From a checkpoint of a small image captioner: encoder norm batchnorm, encoder widths [48, 64, 96, 160].
Rows from block 9 of the text decoder of a small image captioner, named by matrix and row number. Rows with one number belong to one neuron. Each number is 128 + 24 x the weight over its row's rms, rounded and kept within 0 to 255. All counts start at 0. Numbers have three digits each.
After each neuron's rows are labels from the 100 texts, of 14848, where the neuron reaches its largest size: "fires on" is the input token at the peak. Only what is clearly more common there than usual is listed. The data: rendered roads seen from a driver's seat, with toy cars, trees and houses. In brackets: how many of the 100.
# gate: MLP gate (decoder.blocks.9.mlp.gate.weight, 256x128), inputs 64-127
# fc1: MLP up (decoder.blocks.9.mlp.fc1.weight, 256x128), inputs 64-127
# fc2: MLP down (decoder.blocks.9.mlp.fc2.weight, 128x256, transposed), outputs 64-127

gate.112:121115140118128148110138129122114131101121111116120139094093164087151135123125177110100130111079110117123166141138148079132171123126173104109135113154100106145090090172151146128155120149132118
fc1.112:123150101164064151169101151098143165105127157138165138132101146120133140140139150154093105093106139125122136157109076130152075170151157139095113128097127135139157128164117158095160091119100117
fc2.112:110156125122189109125117132113167135152139148116111123088122150068149156133114153121118152141123123164171177164141140106128171121165140117097140109132129119117135090147124139170129126154097082
fires on: "orange" (17); "purple" (14); "teal" (13); "blue" (11)

gate.18:106115157137146143137124134137108110109131133118108078142092135158133168155110107163120093131094095107123150111114105128172118148122172118147148145157116103135124090150148161153122129131143160
fc1.18:157095137091166151143141145132141132177126119106100099107157108130097129134125136183155153154141140130083137121092119144133135140125150153120111123135159148091097116128123087105095155166094120
fc2.18:114147120156126156138111101126119092107096151143113097143082094143108099129145180142124169156171136151104104120168121104129112107122102113092151082147128104173155131170109137106133112141086121
fires on: "white" (26); "purple" (14); "red" (13); "yellow" (12)

gate.101:122154172099172128154116164111113094137135127131146114117102138101106148127141119146140149168131148147129174129130155092118117117122160100089143123151140140140090098135113102125132109167148101
fc1.101:089132105130129170128120101114142165146170136076133103118088140072163155098139139101131131121093157146158155150122145136107162136154112138141159097119095126127145153112106117124127154172134118
fc2.101:137120159135148064121132165118152106138126115167093151126151130116121117174125112140089131138159101105142120142151141100096136152134144119137144136166155112142094095095156099159103170068151109
fires on: "blue" (19); "orange" (18); "brown" (17); "grey" (15)

gate.32:096111154138165117122114118123136079129169120095124164100090143091130129132145120065086174156157130130161112143171140125122091104162124106127155112115150122127140116117103066131125182152164101
fc1.32:124113130119090129107138153134123168118126141136105132154104132139134094127124077103168119136131155137179121150166137144107187146142082141124136101130112131092143098111110152128140152161147121
fc2.32:124105079155108174151103109119096090144125106120146125147125130141120137074137126108131115112117136137074142092144113128130082107166144093107126153124168138114139121146098144092148151124146151
fires on: "orange" (56); "yellow" (20); "green" (20)

gate.190:162108149140123161145155142125109163093135136110148099093095165140121103114130158171109116119101155100108128095181096093130150105148126082106142112160117098151110094163135145124125129119145120
fc1.190:088098097135082115107109122117123113151094116109150132164155089124133109111158146077104132105104141129104174150129154126158136101128151154132111132142141151127111152141144099159178147141142146
fc2.190:169182121102183111107138159100131144135137145136135104086148118112121141141144161168131117162135108124149132152101118115127137130080153084101091125147139111137124101153118127150116081159097093
fires on: "red" (41); "teal" (18); "purple" (17); "orange" (8)

gate.180:152153160127092124122137150157156165152158172141213149118150191108127091147121164161101116173112133143125122108119110136118121132137132136116122087063106159116140125143118143126112111102120092
fc1.180:103143099109121128148159094152105093086143104136121131127109121150138124086131095095170090118162155098148084152133108127131121113181178147141084108153136125177105114127132126138170071118150151
fc2.180:147125099132125168148104125135123130107117155123095072113101121101131120120137108094143122113095124113119136146141082149171142149152153128133155134131128107072157066134133155164144156124120129
fires on: "," (76)

gate.170:107074107124103159166152137118118121106141108086176130127072099111178109072114134084128124129112133095120129099113120133140121134132132119113106115145115113127111156102157098114149162097170140
fc1.170:152101125133129090111154099073110149115123123128116139107128147095131163121146186104124098087153116155133116160161088135137147118141126139145147129134125095133115130138109142145138123119135165
fc2.170:150173098102143103121118141144161148115082136122133126109164123140106118129151174139138104141111098108136156133093146091158135071096164123129111130135085139128104121163144121162156106159089168
fires on: "yellow" (30); "green" (28); "teal" (27)

gate.51:099123160124132102117109162109147124132149105096144136123067121110126142106106133107110164140114130128169166161128156074088142126118147122113120120144153158146099103145113097116178125156143079
fc1.51:122112114141073146127142140171110146116126158095152147168110110158144090089157098105148137107121153104113138105131092159115129126135108166129138106100087127105159172125146166086124142127119125
fc2.51:134079108139099163119115144178121127125100116101137166133112131188137103082107128099110094107093100133117113076146120102105097085149132107122110115138118116098103096142134106123199137114160181
fires on: "blue" (50); "black" (13); "teal" (11); "red" (8)

gate.226:092112114106091154153098094150140080174113123186097141112133100188102084126149134135131131133125171123125113145140136144126152084131104153138106118134154106132133129151105140131121150142143126
fc1.226:153168134145150134150148142126082118120140118124143113106118122121114126155137107122103149115105084104086139111108130131160101149164168145139134166134157117077136097120109084128123147128125167
fc2.226:131136108111126152150116102159073134155186134194115142120168124145140148138092110123138144118143148198155091130137117171101139117129107135105148114098129135116144100147117127126143101141129065
fires on: "," (48); "tree" (19); "truck" (10)

gate.211:138163115106121156120141102106116159121098124117133083113150148091105094134130184148133138144147133164114101138111111142164107108094122155115111140137140122130130142148104122161093127138114143
fc1.211:122121112097135130148127153126114125100098094094129138088132078113102146099115168125116143182130109100122105126124113113171092128099123100114097152165143140128102157152107063134128161192125131
fc2.211:108083083137099122090142131096114146153098140098139161135137117119137130090136161099143096103115132117121127123125108159166142130112132143159105158146123143130184147103131172109106150111174210
fires on: "<end>" (96)

gate.162:098141147124136103143119138119102115130146157191103141152155116154106122149166119142123164148178107135115114129156112144065105135103103139120135160118157133136129106123116098103092131115142094
fc1.162:123140096124111121114120132161144123113076140137114170123153152126144152118142151118114160089111096146128141157138130116119129077131166145130122113086093105111131089177107183101158077157094129
fc2.162:129124147099159114121141126122105095164150134165149096135152127144113138125124138142140135169207147154113124097123105156143109145115093096125120149129170144141144135108114116112068147097127091
fires on: "purple" (20); "black" (15); "green" (14); "grey" (13)

gate.160:134086150149093178088152144141122153119155133116155099127113136113160136140094126114095105118102099086116070129112144161157110151126116129124100158117113116182124170158134133156099112139128142
fc1.160:125125138169101170103120135117135123125160157099125140139075144104139156138144109112105093136107131117124111155122130122131099130142116079124131153118122075175126148166118185145174113155119142
fc2.160:141091124108115163160126142143154128109161114148148110102131091167150147098113123133118087116070134092121142130104127101116156137124101121101113134137142102140068116143125122123171088127125130
fires on: "<end>" (69); "car" (9)

gate.72:162120161108154190141123153162115120105126104127125079116124161133153121131111123134131093109106117143102130101147144141143119115169116138127136140146120117048128060109131161114116121145163141
fc1.72:149097140158128127142099178091112137115118101109113125127104128137129157167132146168134126163140120130102137139123124090087105111122115136131138104099132114116111079154128089094132103138146117
fc2.72:108142115120112141114165072204083111120110125133122127136150109161099099110108175093133158147162133127133047100153147137129150076109124149103120097130110129126137121149138133142115117128095079
fires on: "and" (46); "," (45)

gate.7:159088113132092112117110143107129134104117073066168150137076108118141111083117149103124113124118130123107159112120094124135119137125147141122104105142148160135106125139124120123175128135126148
fc1.7:157085113142145123141129110128125116147135099105097113131114149109103144166128139130092094084150119145096106123148098149145093139168114142126161133135118132145152133131159120146086156121142129
fc2.7:137131160105157119105130134104147115121074100165117112117165123128104137156166165164137119144158137158112119170124126134141158112104141141142115129155157133174102101142103116130087101160107149
fires on: "orange" (33); "green" (15); "white" (9); "yellow" (9)

gate.196:139145123159086099137098140134154123089123125129133125123100115145094093129134145149080125126127107082136110144181137066145159125117108150126085120144123106188137148130117128114127119122106124
fc1.196:131053107093180154129143148100112097138133115106111122123100138120172133123131148132144101145170144148111122118064067148122131137131121153121156075137113133118132114151134118118116135119151148
fc2.196:135146105109107096151088114121136151143133134126119100114119094135158133202114113109084165103139105083137141135145094090143139116120132133150135146101141141093148089140159138147163118174116131
fires on: "and" (93)

gate.96:122088096134096134107149116116164130138135139156125151145140110116124112104118177117143081109107150121145112145081078127113158182102103155097110130138106086193108139131145165136139100120111120
fc1.96:144110150076127136073149157107155144147127141100146143123133112129143118129109142144138109105100118088139074165105112166078112160106105128158107137092126101117112114109116161166127121136151164
fc2.96:128077139125112143143105113156137110148122148092151159128133098146138146099093135097091131096115140123137123129157105121138114112136089144065136123127162125145137142147099191122153114104095083
fires on: "green" (47); "truck" (14); "orange" (10)

gate.156:160101163125061158132117141127110092134098116158099109131099123114075131117140119114123139103106160146123130133162089122135159125163100152120091158130176109101130110122078156094128142126122112
fc1.156:120120110113141173113150122138100137122114099127136122081148104125142104158157156115114152145128165128078134103108116123142162090113120108157135124120124148107154119148115139078116107166131138
fc2.156:139107082106144109183146114133094083129133135139118081131122097115129168133134136136152098123152093139146133095098096127142169112129098151145153096159120104103154096157136147107089135116119086
fires on: "," (97)

gate.130:132094156115120107091157153166137100120141147135114143138125162122132127138122151120115148129164093146110152123180106127089144136133103124149202113125110115140117097152126159112116146129112088
fc1.130:158101168084107123105200139163092158101107127128144092117114161119167086150106147112151148125161153136127122125124101140125161106156128169114149099115100143084120097111163134128115107175124114
fc2.130:124187139153111163152114150122137116131155101105167133146115121106088120083107133143151102160085166108182140114125157116117101125137152110079103102148145149146100158121103109147146141125114123
fires on: "orange" (63); "green" (32)

gate.79:094133170113137153100120142109111120128133126133150121155129113143094131097124128150143163196119163124141151110115138091111122102117168085144124123131157168123112099143119113136150142168139091
fc1.79:128128130111150077098137114142131136133127117141097158126184114153125149139084125156133141142139084115135080139141119138151069129090123102166072167121130124154127149103115131135112117127142140
fc2.79:123170125091113143129132118114109122156154160128169129149128124095110134076134114124179132145139164172134154135099125142144132118118131124073107134108141172128132113169095156116149093164101098
fires on: "red" (20); "purple" (15); "yellow" (13); "white" (12)

gate.55:115154133138087122140120152148118145137153141095124118133070107171166121116114118127103123127134099091120124132149156113166116125102167119088100158143137116124128142094165107124176132126177152
fc1.55:106136112147133152158131101117102151103128086128139120089119143126121117094098140095161096141120156110170080146072132135134082114161143119123101118111122145129106138117136106172171085117132133
fc2.55:144122131079153098152133112118146142126132111113135086110135128136123127157124117127151093137129110095159141116101138101133144111145153131160136118099136152073099080134155111178146127151166117
fires on: "," (62); "with" (30)

gate.239:111157115119154185157116110128110113151152130133145090156124126108092112097121082158160130166149191133154131125111152132162110142144092095108118157160199146139132148106108142121118156106137109
fc1.239:098135105118124155133118074173118126147138161145104155113154141121162149131096151111155129111148103163138076135149140146167100120136105132137122137107111128167158141142110183110102094156138108
fc2.239:121147112125114150134138129116113122143151145147156112153104131118113111116129092139140148173196206146134127123121129155114149120133113121072139114120157160139168126144121127127111140123122074
fires on: "<end>" (46); "green" (36); "black" (8)

gate.249:122087182118121118143137177128130130110144145153142109115110157142181123158106089128115190119148062118109132123138108126103108134147110135158169141105122158082130099124127138109128124140159131
fc1.249:133079180144123126090152156128144118102126128153121132131114135158161124158131098108100146127141090116136147155131144122080149118143117117164169120098135121090105042146145137111180109148128112
fc2.249:120156102112143167127138095145143105140098102091149128124161095161080137075121158149169085160118148135160111124091140156135106119107141142103073093135165154116104128108103103141120122105101127
fires on: "and" (57); "," (37)

gate.167:120108183110154148136122138149140119113130128111057123116119120164093128142104088169154163170183114134176120107131174129092130132109078136138131123117137105112117118132076108153112147151129088
fc1.167:126132107130127078120114103131112080142107118166125184104151126111128138117156178106090127138152107173111135117161115128120134058114178110127111131137178150154095127161101135125127133154122112
fc2.167:124101106158150153147100113105139077112148102102120127095119126154160163108154119096144105106129101133104140169139142125112135109160124106154125131150145079129129093117115104086144113086158166
fires on: "yellow" (86); "orange" (14)

gate.61:160089105131111136123158149097115134145172135108141131110080143101158109086116156126085106134149161120126085097156082133120115174160111068130116149121163116169137144104106118153129158106153135
fc1.61:105110153120122075143109129116111100140129132124124114127128107125111126122130131114121166190184157126120136133166103135157124106134147143121126115141149118110118133098138039150099187149138099
fc2.61:131156113150153070108112125074107158160147131131125118128125146057172162135106131104110158124140127169131127158123128131174116161141178136157145150115116151118176128093147146139115127118115137
fires on: "orange" (73); "<end>" (13); "brown" (7)

gate.121:113158123109105067139110131155134098145128151134096135176112137055124142122114139095102159107121105153129147121124125144134125182118125144118112140161112139163179172106123156113100164082118119
fc1.121:106144127135109113104157106113102158141118112101110107111129133113130121131132126102168058127097121123109094164111140117169086144112163141169115158163109159158115138081141125177156106118160205
fc2.121:132146131151071127117111115156128102110122149138110156174130125139075120090130160136097200110110124131119112105161141141114129132133104132080124141132147098137176163142091151094111143127077040
fires on: "with" (91)

gate.100:104127137089138140120113174131115138066137069127110124137110083166127143125087152145129175158131114115147144114112126106152115135090112140098093131144122148118107133154117103112138096171106105
fc1.100:153091101132163088140135137146139149157130116119160123125111151117111095131103110093095101069121157146097128117119090135126133136144087160102142131118156144122155107131155120151124121086124147
fc2.100:125113084168114137130135129151125141135129119134110143095174135152132118165131148099077114118105121115117084148173145152170138127161131130158126157147126117140151155104129135123128176098121144
fires on: "purple" (24); "blue" (12); "green" (12); "teal" (11)

gate.129:138121084179129144147103158128109152089161093113124103123094122118136147120125131118149116131125137124137098140113117102163132149159109146110147119159079119183140155135155131090156080123111129
fc1.129:116158124130082096128173125130101136097163114150144134137127130113146106102112195129125122157159145154130123095135126117107145129147116137128124123136081095153112172121139103109127118154119110
fc2.129:121118124111177127134114131136124128120172090091083125106096144130116134164146110180138132151157128128104110131121135106092133139138131114141133104098117144128117155157137067115104121185164125
fires on: "a" (96)

gate.58:164083128138144092115142174115132162092083098116126144094133112155153146156127140106098108098107100095121146128147143104114145131094151136125126135166108103103090108117160096152151131104134157
fc1.58:100104100166152129178115151139122135125149128119140153181096112139140141112123104125148129131096163132169153088116142148106107129144097151121176094107088112124160131123119130116117134113106105
fc2.58:145145127105155096093152165111144118101059098133133137119158142123115151144165158127108093123117104117111159138122161104112143107086128118156101159133146137120072100126111118148132113117116189
fires on: "yellow" (37); "white" (17); "teal" (9); "red" (8)

gate.116:098102135121160109132102138168147117135159100112128130150096116153144135125067091101122150149090117117134142118107153125120108150136110130128123103104126132108144133103153083108124141121148102
fc1.116:129135138150135119130137085099112125121109162164095150084192104132118145164146169137112123108152104139148087167147097143138105100095131127121148157138121081133109113152117152153112103142132127
fc2.116:148163104127163116137120112149155095115119106134092124078157161122095156165158145117108112103102092143138153165133156084112155118125142118162142128123133136159110122147103105164157117119102150
fires on: "white" (67); "yellow" (30)

gate.182:120133164137121203103127141153126130084114136064130126122126148146111115145150079110089166104142140079143104137131153118164128118146088107124111144113138110104145175136133154156155154126155128
fc1.182:139122151106139148108150108156134120101073127118099154135138149147105093129152105102110176108170190138130143115140142134094168141145057141151162095096152093112134115141110120107149147119110081
fc2.182:094120098189101106067111149135096106121140139127115126183092122106122128126110170132101150124141102159122102126126126126113107126124106148082111138153120117169166184129123158104105134127101129
fires on: "truck" (29); "dog" (21); "barrel" (19); "tree" (9)

gate.195:114109155103143127142130102131180142140108160142116147094146111148152121153089116157147092143127095113131123147089096152135108139113115125157130119117114076107102104142127121137138097128131133
fc1.195:133114104118093132134136110129096091087134120119127147124113142084167173142177116127091130093135103126100128098191117107118102148167121113135097101103107110145117127157092136107142131118152142
fc2.195:138125123140080136114135125096091143131137179148153121146125119114128131105140132140154078135125163092109103136106112161151153166103157127134119169166125106158112135114128158123152128104125149
fires on: "yellow" (19); "white" (15); "orange" (10); "car" (9)

gate.171:102087166111102097119084144129132097115101120124101153135127141129094132131128137141125160145168134142112148114163097113100107132135117116159147115101170177108115099152094096130132138151146099
fc1.171:120085113110087129130139129128133143107097124120131143135130165085138130137115109120143180122153171147096137098141082119094165129134077152143158079119132169125113093148117122119131132141133118
fc2.171:147120144151126169119138129106133118156138166122150102105125154118148138085137137137131128134083131148095138131146162144150157124132113093117132138128150086114115101131098161098098122120113108
fires on: "orange" (45); "purple" (7); "green" (7)

gate.25:118102095111146153128142091134123092124125130124157155160133097154138116087139115115143112098151139121169167116103138156103127078156090139119117078125140079120148129184128132072137163068140119
fc1.25:125126155155131131132109152119142132154160167093126058143128162149105120167137107166145139147130102114115125140125143117146102146114118117135139150096104119126146126127134107158124161138127122
fc2.25:106093139097144126166147129093115110132163129162131110093132151079168167119142126119164127113119119149124150091119100160111154153169126123167130128136149116110114116136110130102090146106159121
fires on: "," (66); "and" (14); "with" (13)

gate.219:138123124151131147174140136143105140114142135134108107126109152140145119173135124166101137099136124113122094101152115135152114168158125155146153096127097099149149147097173102134083166096147147
fc1.219:135146131110167139130122103127132105128118087074118099097126126097092127126113147126155099158095119121111145122108172099139107151130140101137097164158147116128098125141145062167139140161122133
fc2.219:134144104102126118097122124119114096145114095124138156131138089139125153099129135124133134163123118128140147138106151091126126079088157081130052160127164165137094124147090136113215095178110139
fires on: "green" (20); "grey" (18); "brown" (17); "orange" (13)

gate.43:157160116157159179109132122122086098105159090122126148093117139091089159140139115112107118121115094110138106101141102160136072154147157103155150131116135137144120113144121123127111162112135132
fc1.43:081116119085115088168161122141116096125142146152105170123128117157141124118134146120142111162172118108131088140143162129123167144149115175110098144145127082142104138113121067118125138129129138
fc2.43:148133071146159155145120077162085121135140139146082112124130116125152162134095132087140142113168139177104092136143098183150097143147137122116169127125138118148178112134136154111132109102105108
fires on: "with" (92)

gate.81:120102156157097060105090133130155122122115123150093146119125130163100137134109131140116123112126080108103142150130118134120087144136146100178111178109147138127114124135124151126142103136121138
fc1.81:110147127122155119113087108115132113178172142107119114133134110139093144069103132135172124166147118151168127127137161146151092133116108077141090152121187124100141164128080149158091145137119123
fc2.81:132130144148135100144117104151143131101120118137104158118138119158155125173113124078082134098116075090156098133143139090113110114118135146159146106140073099153117138117155093141178116092144165
fires on: "yellow" (42); "white" (19); "grey" (8); "orange" (8)

gate.15:152112107166123139094149113103111152085112120102126120098143154118143135148113165113083110114116098092102097139152092126171104138133135097117126129158118112141110133125150150164145153103164172
fc1.15:079155090128142165182126097142131109139176152113126135144104152075121122107125102126141128133130152124136123119116126151163098152189093120114166128124121124139153160127130143152118169128136125
fc2.15:138112178098154113106134141140170133097096099134110137113162114148121130147129132128137108139097087093140140130099160088084148128073121129170095131155112120120046115133136094156139109122121140
fires on: "<end>" (99)

gate.255:149100156103125090134124120144137087132114126141149101156133116101110106127108121152134145128153123141114150096124092140131137112139107118156147113119129109113131108169116161125093154143124084
fc1.255:098121151100169165132175063156092095126162116126122155119129156127160137136130116137174140138191112177130136105130119137088142100131132165137145040127097153151112114159127141092124114131161110
fc2.255:118141121190125143114098126097139124095131127139106153172092141113093156118130136136135154096118115111107141159115141128122112164108131094107151126137100131156155164122096137079083115083117151
fires on: "and" (44); "," (33); "with" (22)

gate.3:148134164143154139124092148122161125151147151155153123113119148152124117169146110150115134126157144151133123123152126115074103107142106088105162108097126128127158089137104099101126109119151067
fc1.3:085072106161083109135157140124127167101123135095118108144069111119158117093113132136135101138140152111135108129127116135111169163150143140147143101153134127159127155086157121162129147103156146
fc2.3:136104091151132150178102122088068120144170138119119130114078130091162145125129103102152143074108135151135169132148094133123142154193135138116181117153121100093158089124127143100125152121158107
fires on: "a" (86); "grey" (7)

gate.199:136104143132115142143111123131146070147066128133141095140146126153078101156169142165094144131141128136058168109137127084122122100134152132150140127136165150155073117173122132122127132140112122
fc1.199:130100129111144139134121136134118115185139123121162090141146101152109131109112147156132161178135162120126086091085097125145119153123152127147102123144186191168120137107139118133112142132123120
fc2.199:132174122172145129148114087117117082122128130159151100142131169125104131179161134143093139113176166150100126136143132101109118104164105117112157110129159124173125124163111127123148098109115114
fires on: "white" (57); "blue" (15); "green" (9); "purple" (8)

gate.86:122107124131148138066154164133095153123157129148124148125168092171114115128091137138148145166128128109145098110142135154120113123089110101126096148120097105114134155101140119131090139114169088
fc1.86:144118173114152115139137126105153113095110079085139122112089152096140119141174099094094133120118123092124172138139146079126160130122121129142148114195165162138083118117148077134156168110152174
fc2.86:150151080163123150151108111105128128149109149129145110092116142122111124132179169166116105100080137138056131146124101118143127112140180124128122115094144117124140120170116140136136107135101148
fires on: "blue" (25); "black" (23); "grey" (19); "brown" (12)

gate.118:129140123130079128114122120155144071087127128137128171129121126094147145134124138116079137146111053100106116107102138127129062103111103087167115163101136152169115160139136159143143058144132161
fc1.118:073123130167100175114132120137136141109150140165110094167066142174150102134135104151120108146109141104153108121088149129096154133103077111137122125116099113149149119140136163136152109130141132
fc2.118:131107117118148157136160131164156111132155114097134125091154102142142182099112123093125069141103130106127137120127145122130100145140108094093099173143170128101059116088123102149166113146153121
fires on: "<end>" (79)

gate.123:108141123112131153127112145109144151115160087104151153133120112109167124136074063078165142118129128124159115163113168137145104111122088135114107138134097160088153126118132119117128099139163166
fc1.123:114121109119099158189142126178130122104113122114145079114125117133164117116115131161130130148127133112087111085104102121152110123122130155110123121153148158129113175102157102131108134149122145
fc2.123:108113128164159094095113136065166144112152119143152125169118146111134137156133097130121142119150161179117155158105136137069120152150105127139140111110112150130147137109140100123119123097154112
fires on: "blue" (20); "red" (16); "purple" (15); "white" (7)

gate.227:096127143111156103117107149093163107140176121118102131120073122070146156118100127105118157172151144148195134157140145136116139140146122094105137116123136105131143103118123077155131162159149086
fc1.227:129132124111100125099146157173111168098128122084104180125122121142165105116109116060159119123108119105166124106166147122091149129126100135126127114108081130092141129118138140119137147148135146
fc2.227:139092105117108164139145123186114104140081143124133134134126141183101110079139120134142082123114125125076127065121104129133121077135132116134110138141140127117100118152133135124157124132144196
fires on: "blue" (91); "black" (9)

gate.152:134140143136137137149108170169115127095135079078160109151057156142110104112119091141124121116108148104124143099146152105102093140145109118090136090118135156129133143120143083103130146116160102
fc1.152:126132149130139135127119187146106143098160130097124120161081112151143155127086055131127127133116123108173115110117149120091119142118103096127118149102096142133171143098135150121126136113173110
fc2.152:084095123183110139102132124122088146138154148111149126169074123100175104110105142085118127135151154160137104112138119155139105136167121153111146105133087113142159152106159158120104152118162142
fires on: "red" (28); "purple" (27); "teal" (21); "pink" (15)

gate.49:152121112117109113134119143119118178107148113081149125106089129072150130136082169071101125123102109143161106102106150156166110122134153106108096135118081129111147163129136116127118139144121122
fc1.49:160146120125136144200105151134089101082094115154089096118084127125156130115112155116104136147128138090118103092112126107148115129130153093105125130159129105118123146087155090129145161110132133
fc2.49:127145140115139093105130165079187143103083115117170116124129155114124114117200150147114089140120157102083173107101146107135126135111133128159108115129111144130109155093125110134087146102142182
fires on: "white" (29); "grey" (16); "straight" (9)

gate.1:188127163148072142107152127128153107139122134117143098143067187090113106129163146156102112124149126113109130130121153117122159095159115101117090152142166119141111141150106132118093145149135102
fc1.1:134149129174105156129122101119157141128111150140093120138134143117081113155158109150118126117127125093137107174128187111130140090120109123184111159137165082108137161121123130135121155128141125
fc2.1:133149129144119092110102137131166111066138115143116106134122142130101122100105174102103169155091082138142123092155115137106105152136114087146141130108100133107149103135114115132147144135094092
fires on: "and" (77); "," (17)

gate.198:124160141095140135149109114132130097116102106129111126098148111124110163153115147120104128137120082115132135151126159087145098090096185125141108160136163130120090106155104096162157119177116146
fc1.198:119074116183095138120120126103152141157177125087141125105052138110168120112101118133096152138120137118104123136139089125150127188154178131134129116109142169144148154111150109125155141092129153
fc2.198:115162126127157095125131136126099141167129128113126077172139132112097139154093147171121098150159110131172098149096136118143126174115146161102103144162154176164139144158130158180118104133109132
fires on: "red" (11); "teal" (10); "black" (8); "barrel" (8)

gate.14:111137159144115110109134150137150166126122139147201117110144162137137075175110129134115127168117103131128118123115150107126108104125090139097101098048091178153104151133133103142111109137112121
fc1.14:134124117136139174133133088117113125089148084132109148108104082162137115131151137111144115137158172144140088133145108108114127104136138131169158095131114111162116092139121086105172098122133145
fc2.14:165120134068142107158136141141143160146096156138127075078126165081156117143109130134137119159126118136091149076096105111163108146129151114149123128086132153055108106122125116157128134136107121
fires on: "and" (50); "," (32)

gate.69:133124124155141133134138146155106147131142102059144109090081174133128133124117111114086113103107119104109149107161123092146105115143126101105128123111125120136131154145130135133137129113151125
fc1.69:114147115148178129154130129154133125114144148130104103131118181157135175166119054148113142123122109119152130115136147128096107123138102095145129130102111102126144148126125153129128121089151121
fc2.69:105066131146099125111113145132126159128126115094144172157114094138162095129097134094127131137119134116153118104140129126109127115158098156120129095122079133095152119113162133109118161136157100
fires on: "red" (22); "white" (18); "teal" (17); "purple" (16)

gate.217:131111161140150124135109148110122132137183111114096102108089138084119130112104146132164153178141152168133126128163118110113090172147104087122135122134149118134098160095125054181138165148150105
fc1.217:127122098134091165120102126100144127145142133101173130123156137101083105111172145167100105126162191128110112126140070144152144117148146131102126112150187140155130086163118097145119130108127136
fc2.217:147123089171118128104095116083102139130159071102103164139133108084125173127125138116125130083107146146128119197163139128142137169165128126106134163143160118153147144111107152096096127157128113
fires on: "truck" (36); "tree" (22); "pine" (13); "car" (13)

gate.181:092107112111120155155128096156121075139131115118145173106113080159143104100124100131132144139153126118157122128117146109110141080112113143106093076134150139136107152152092133088119114139155127
fc1.181:114109076120082112113153122139143125102129126119141149159093114113149099085142172134129132134165151132099134132101132121106156111123106153100108112150076107192141182156142114069119125153124135
fc2.181:114155136142111097151127138142174128129130165133150146117111167115121093125145120156104133139118126091117138088104117094138081147113165151116101126101098144157106184108142108143149132106102133
fires on: "," (72); "with" (28)

gate.57:109123130145155115141110144171135101116159121087104136129069149119141135119097105091108154149118121086129172086150148101097108161144099113131119114112133120111142147115135108105130170146141087
fc1.57:112155124134156132113128141140116127116160113107118127157067151146150127118119061099101124127120144097151164138112186120082180129139149131113130140123136122110163116110161134082138150128166144
fc2.57:106074108149072117108130146129083120134111143096161153185109087139125100098135163123119155110147170133116133099135096151151136119155104157079129123158121126128170129138139166064113162134136089
fires on: "yellow" (76); "white" (11)

gate.75:131144141170126136180092092123136124075112125101123108152135106123087152141106107092114152125085120111143123136124093131138060148155134120117157111091118162146111114121129128165186142106101123
fc1.75:119154144148138108131107126114149102115131147107154156182161131134095136140159110137106156107106099113123185101142121096089120144136116140147153116126098151152150125141116133127137164093092136
fc2.75:130122117139101106104142135113110129149113137112136193181119099125096124107124155183121143129166112146144130121113145120098134119073126133093085139176149131168138200121119132082115119127138113
fires on: "with" (96)

gate.5:162097120132144141101119125192113081131128133116108139162098100155126105065076145114110139109151121130097144107132136132128126135112135098110131131147143113152129122129145166106140116108124121
fc1.5:088147136110137115115117127085176114104128105178133123092148150129120126137193116144097125146113146114124114113136114130107128106161133145190108106094110132104143108125105088126127148131126150
fc2.5:157138135118087138118126113113105144165153161127134115154097120120175124144112113155126173104155093162149134134124153125097163128112141125094130123106161118084161100141132153123129109143136074
fires on: "with" (55); "," (28)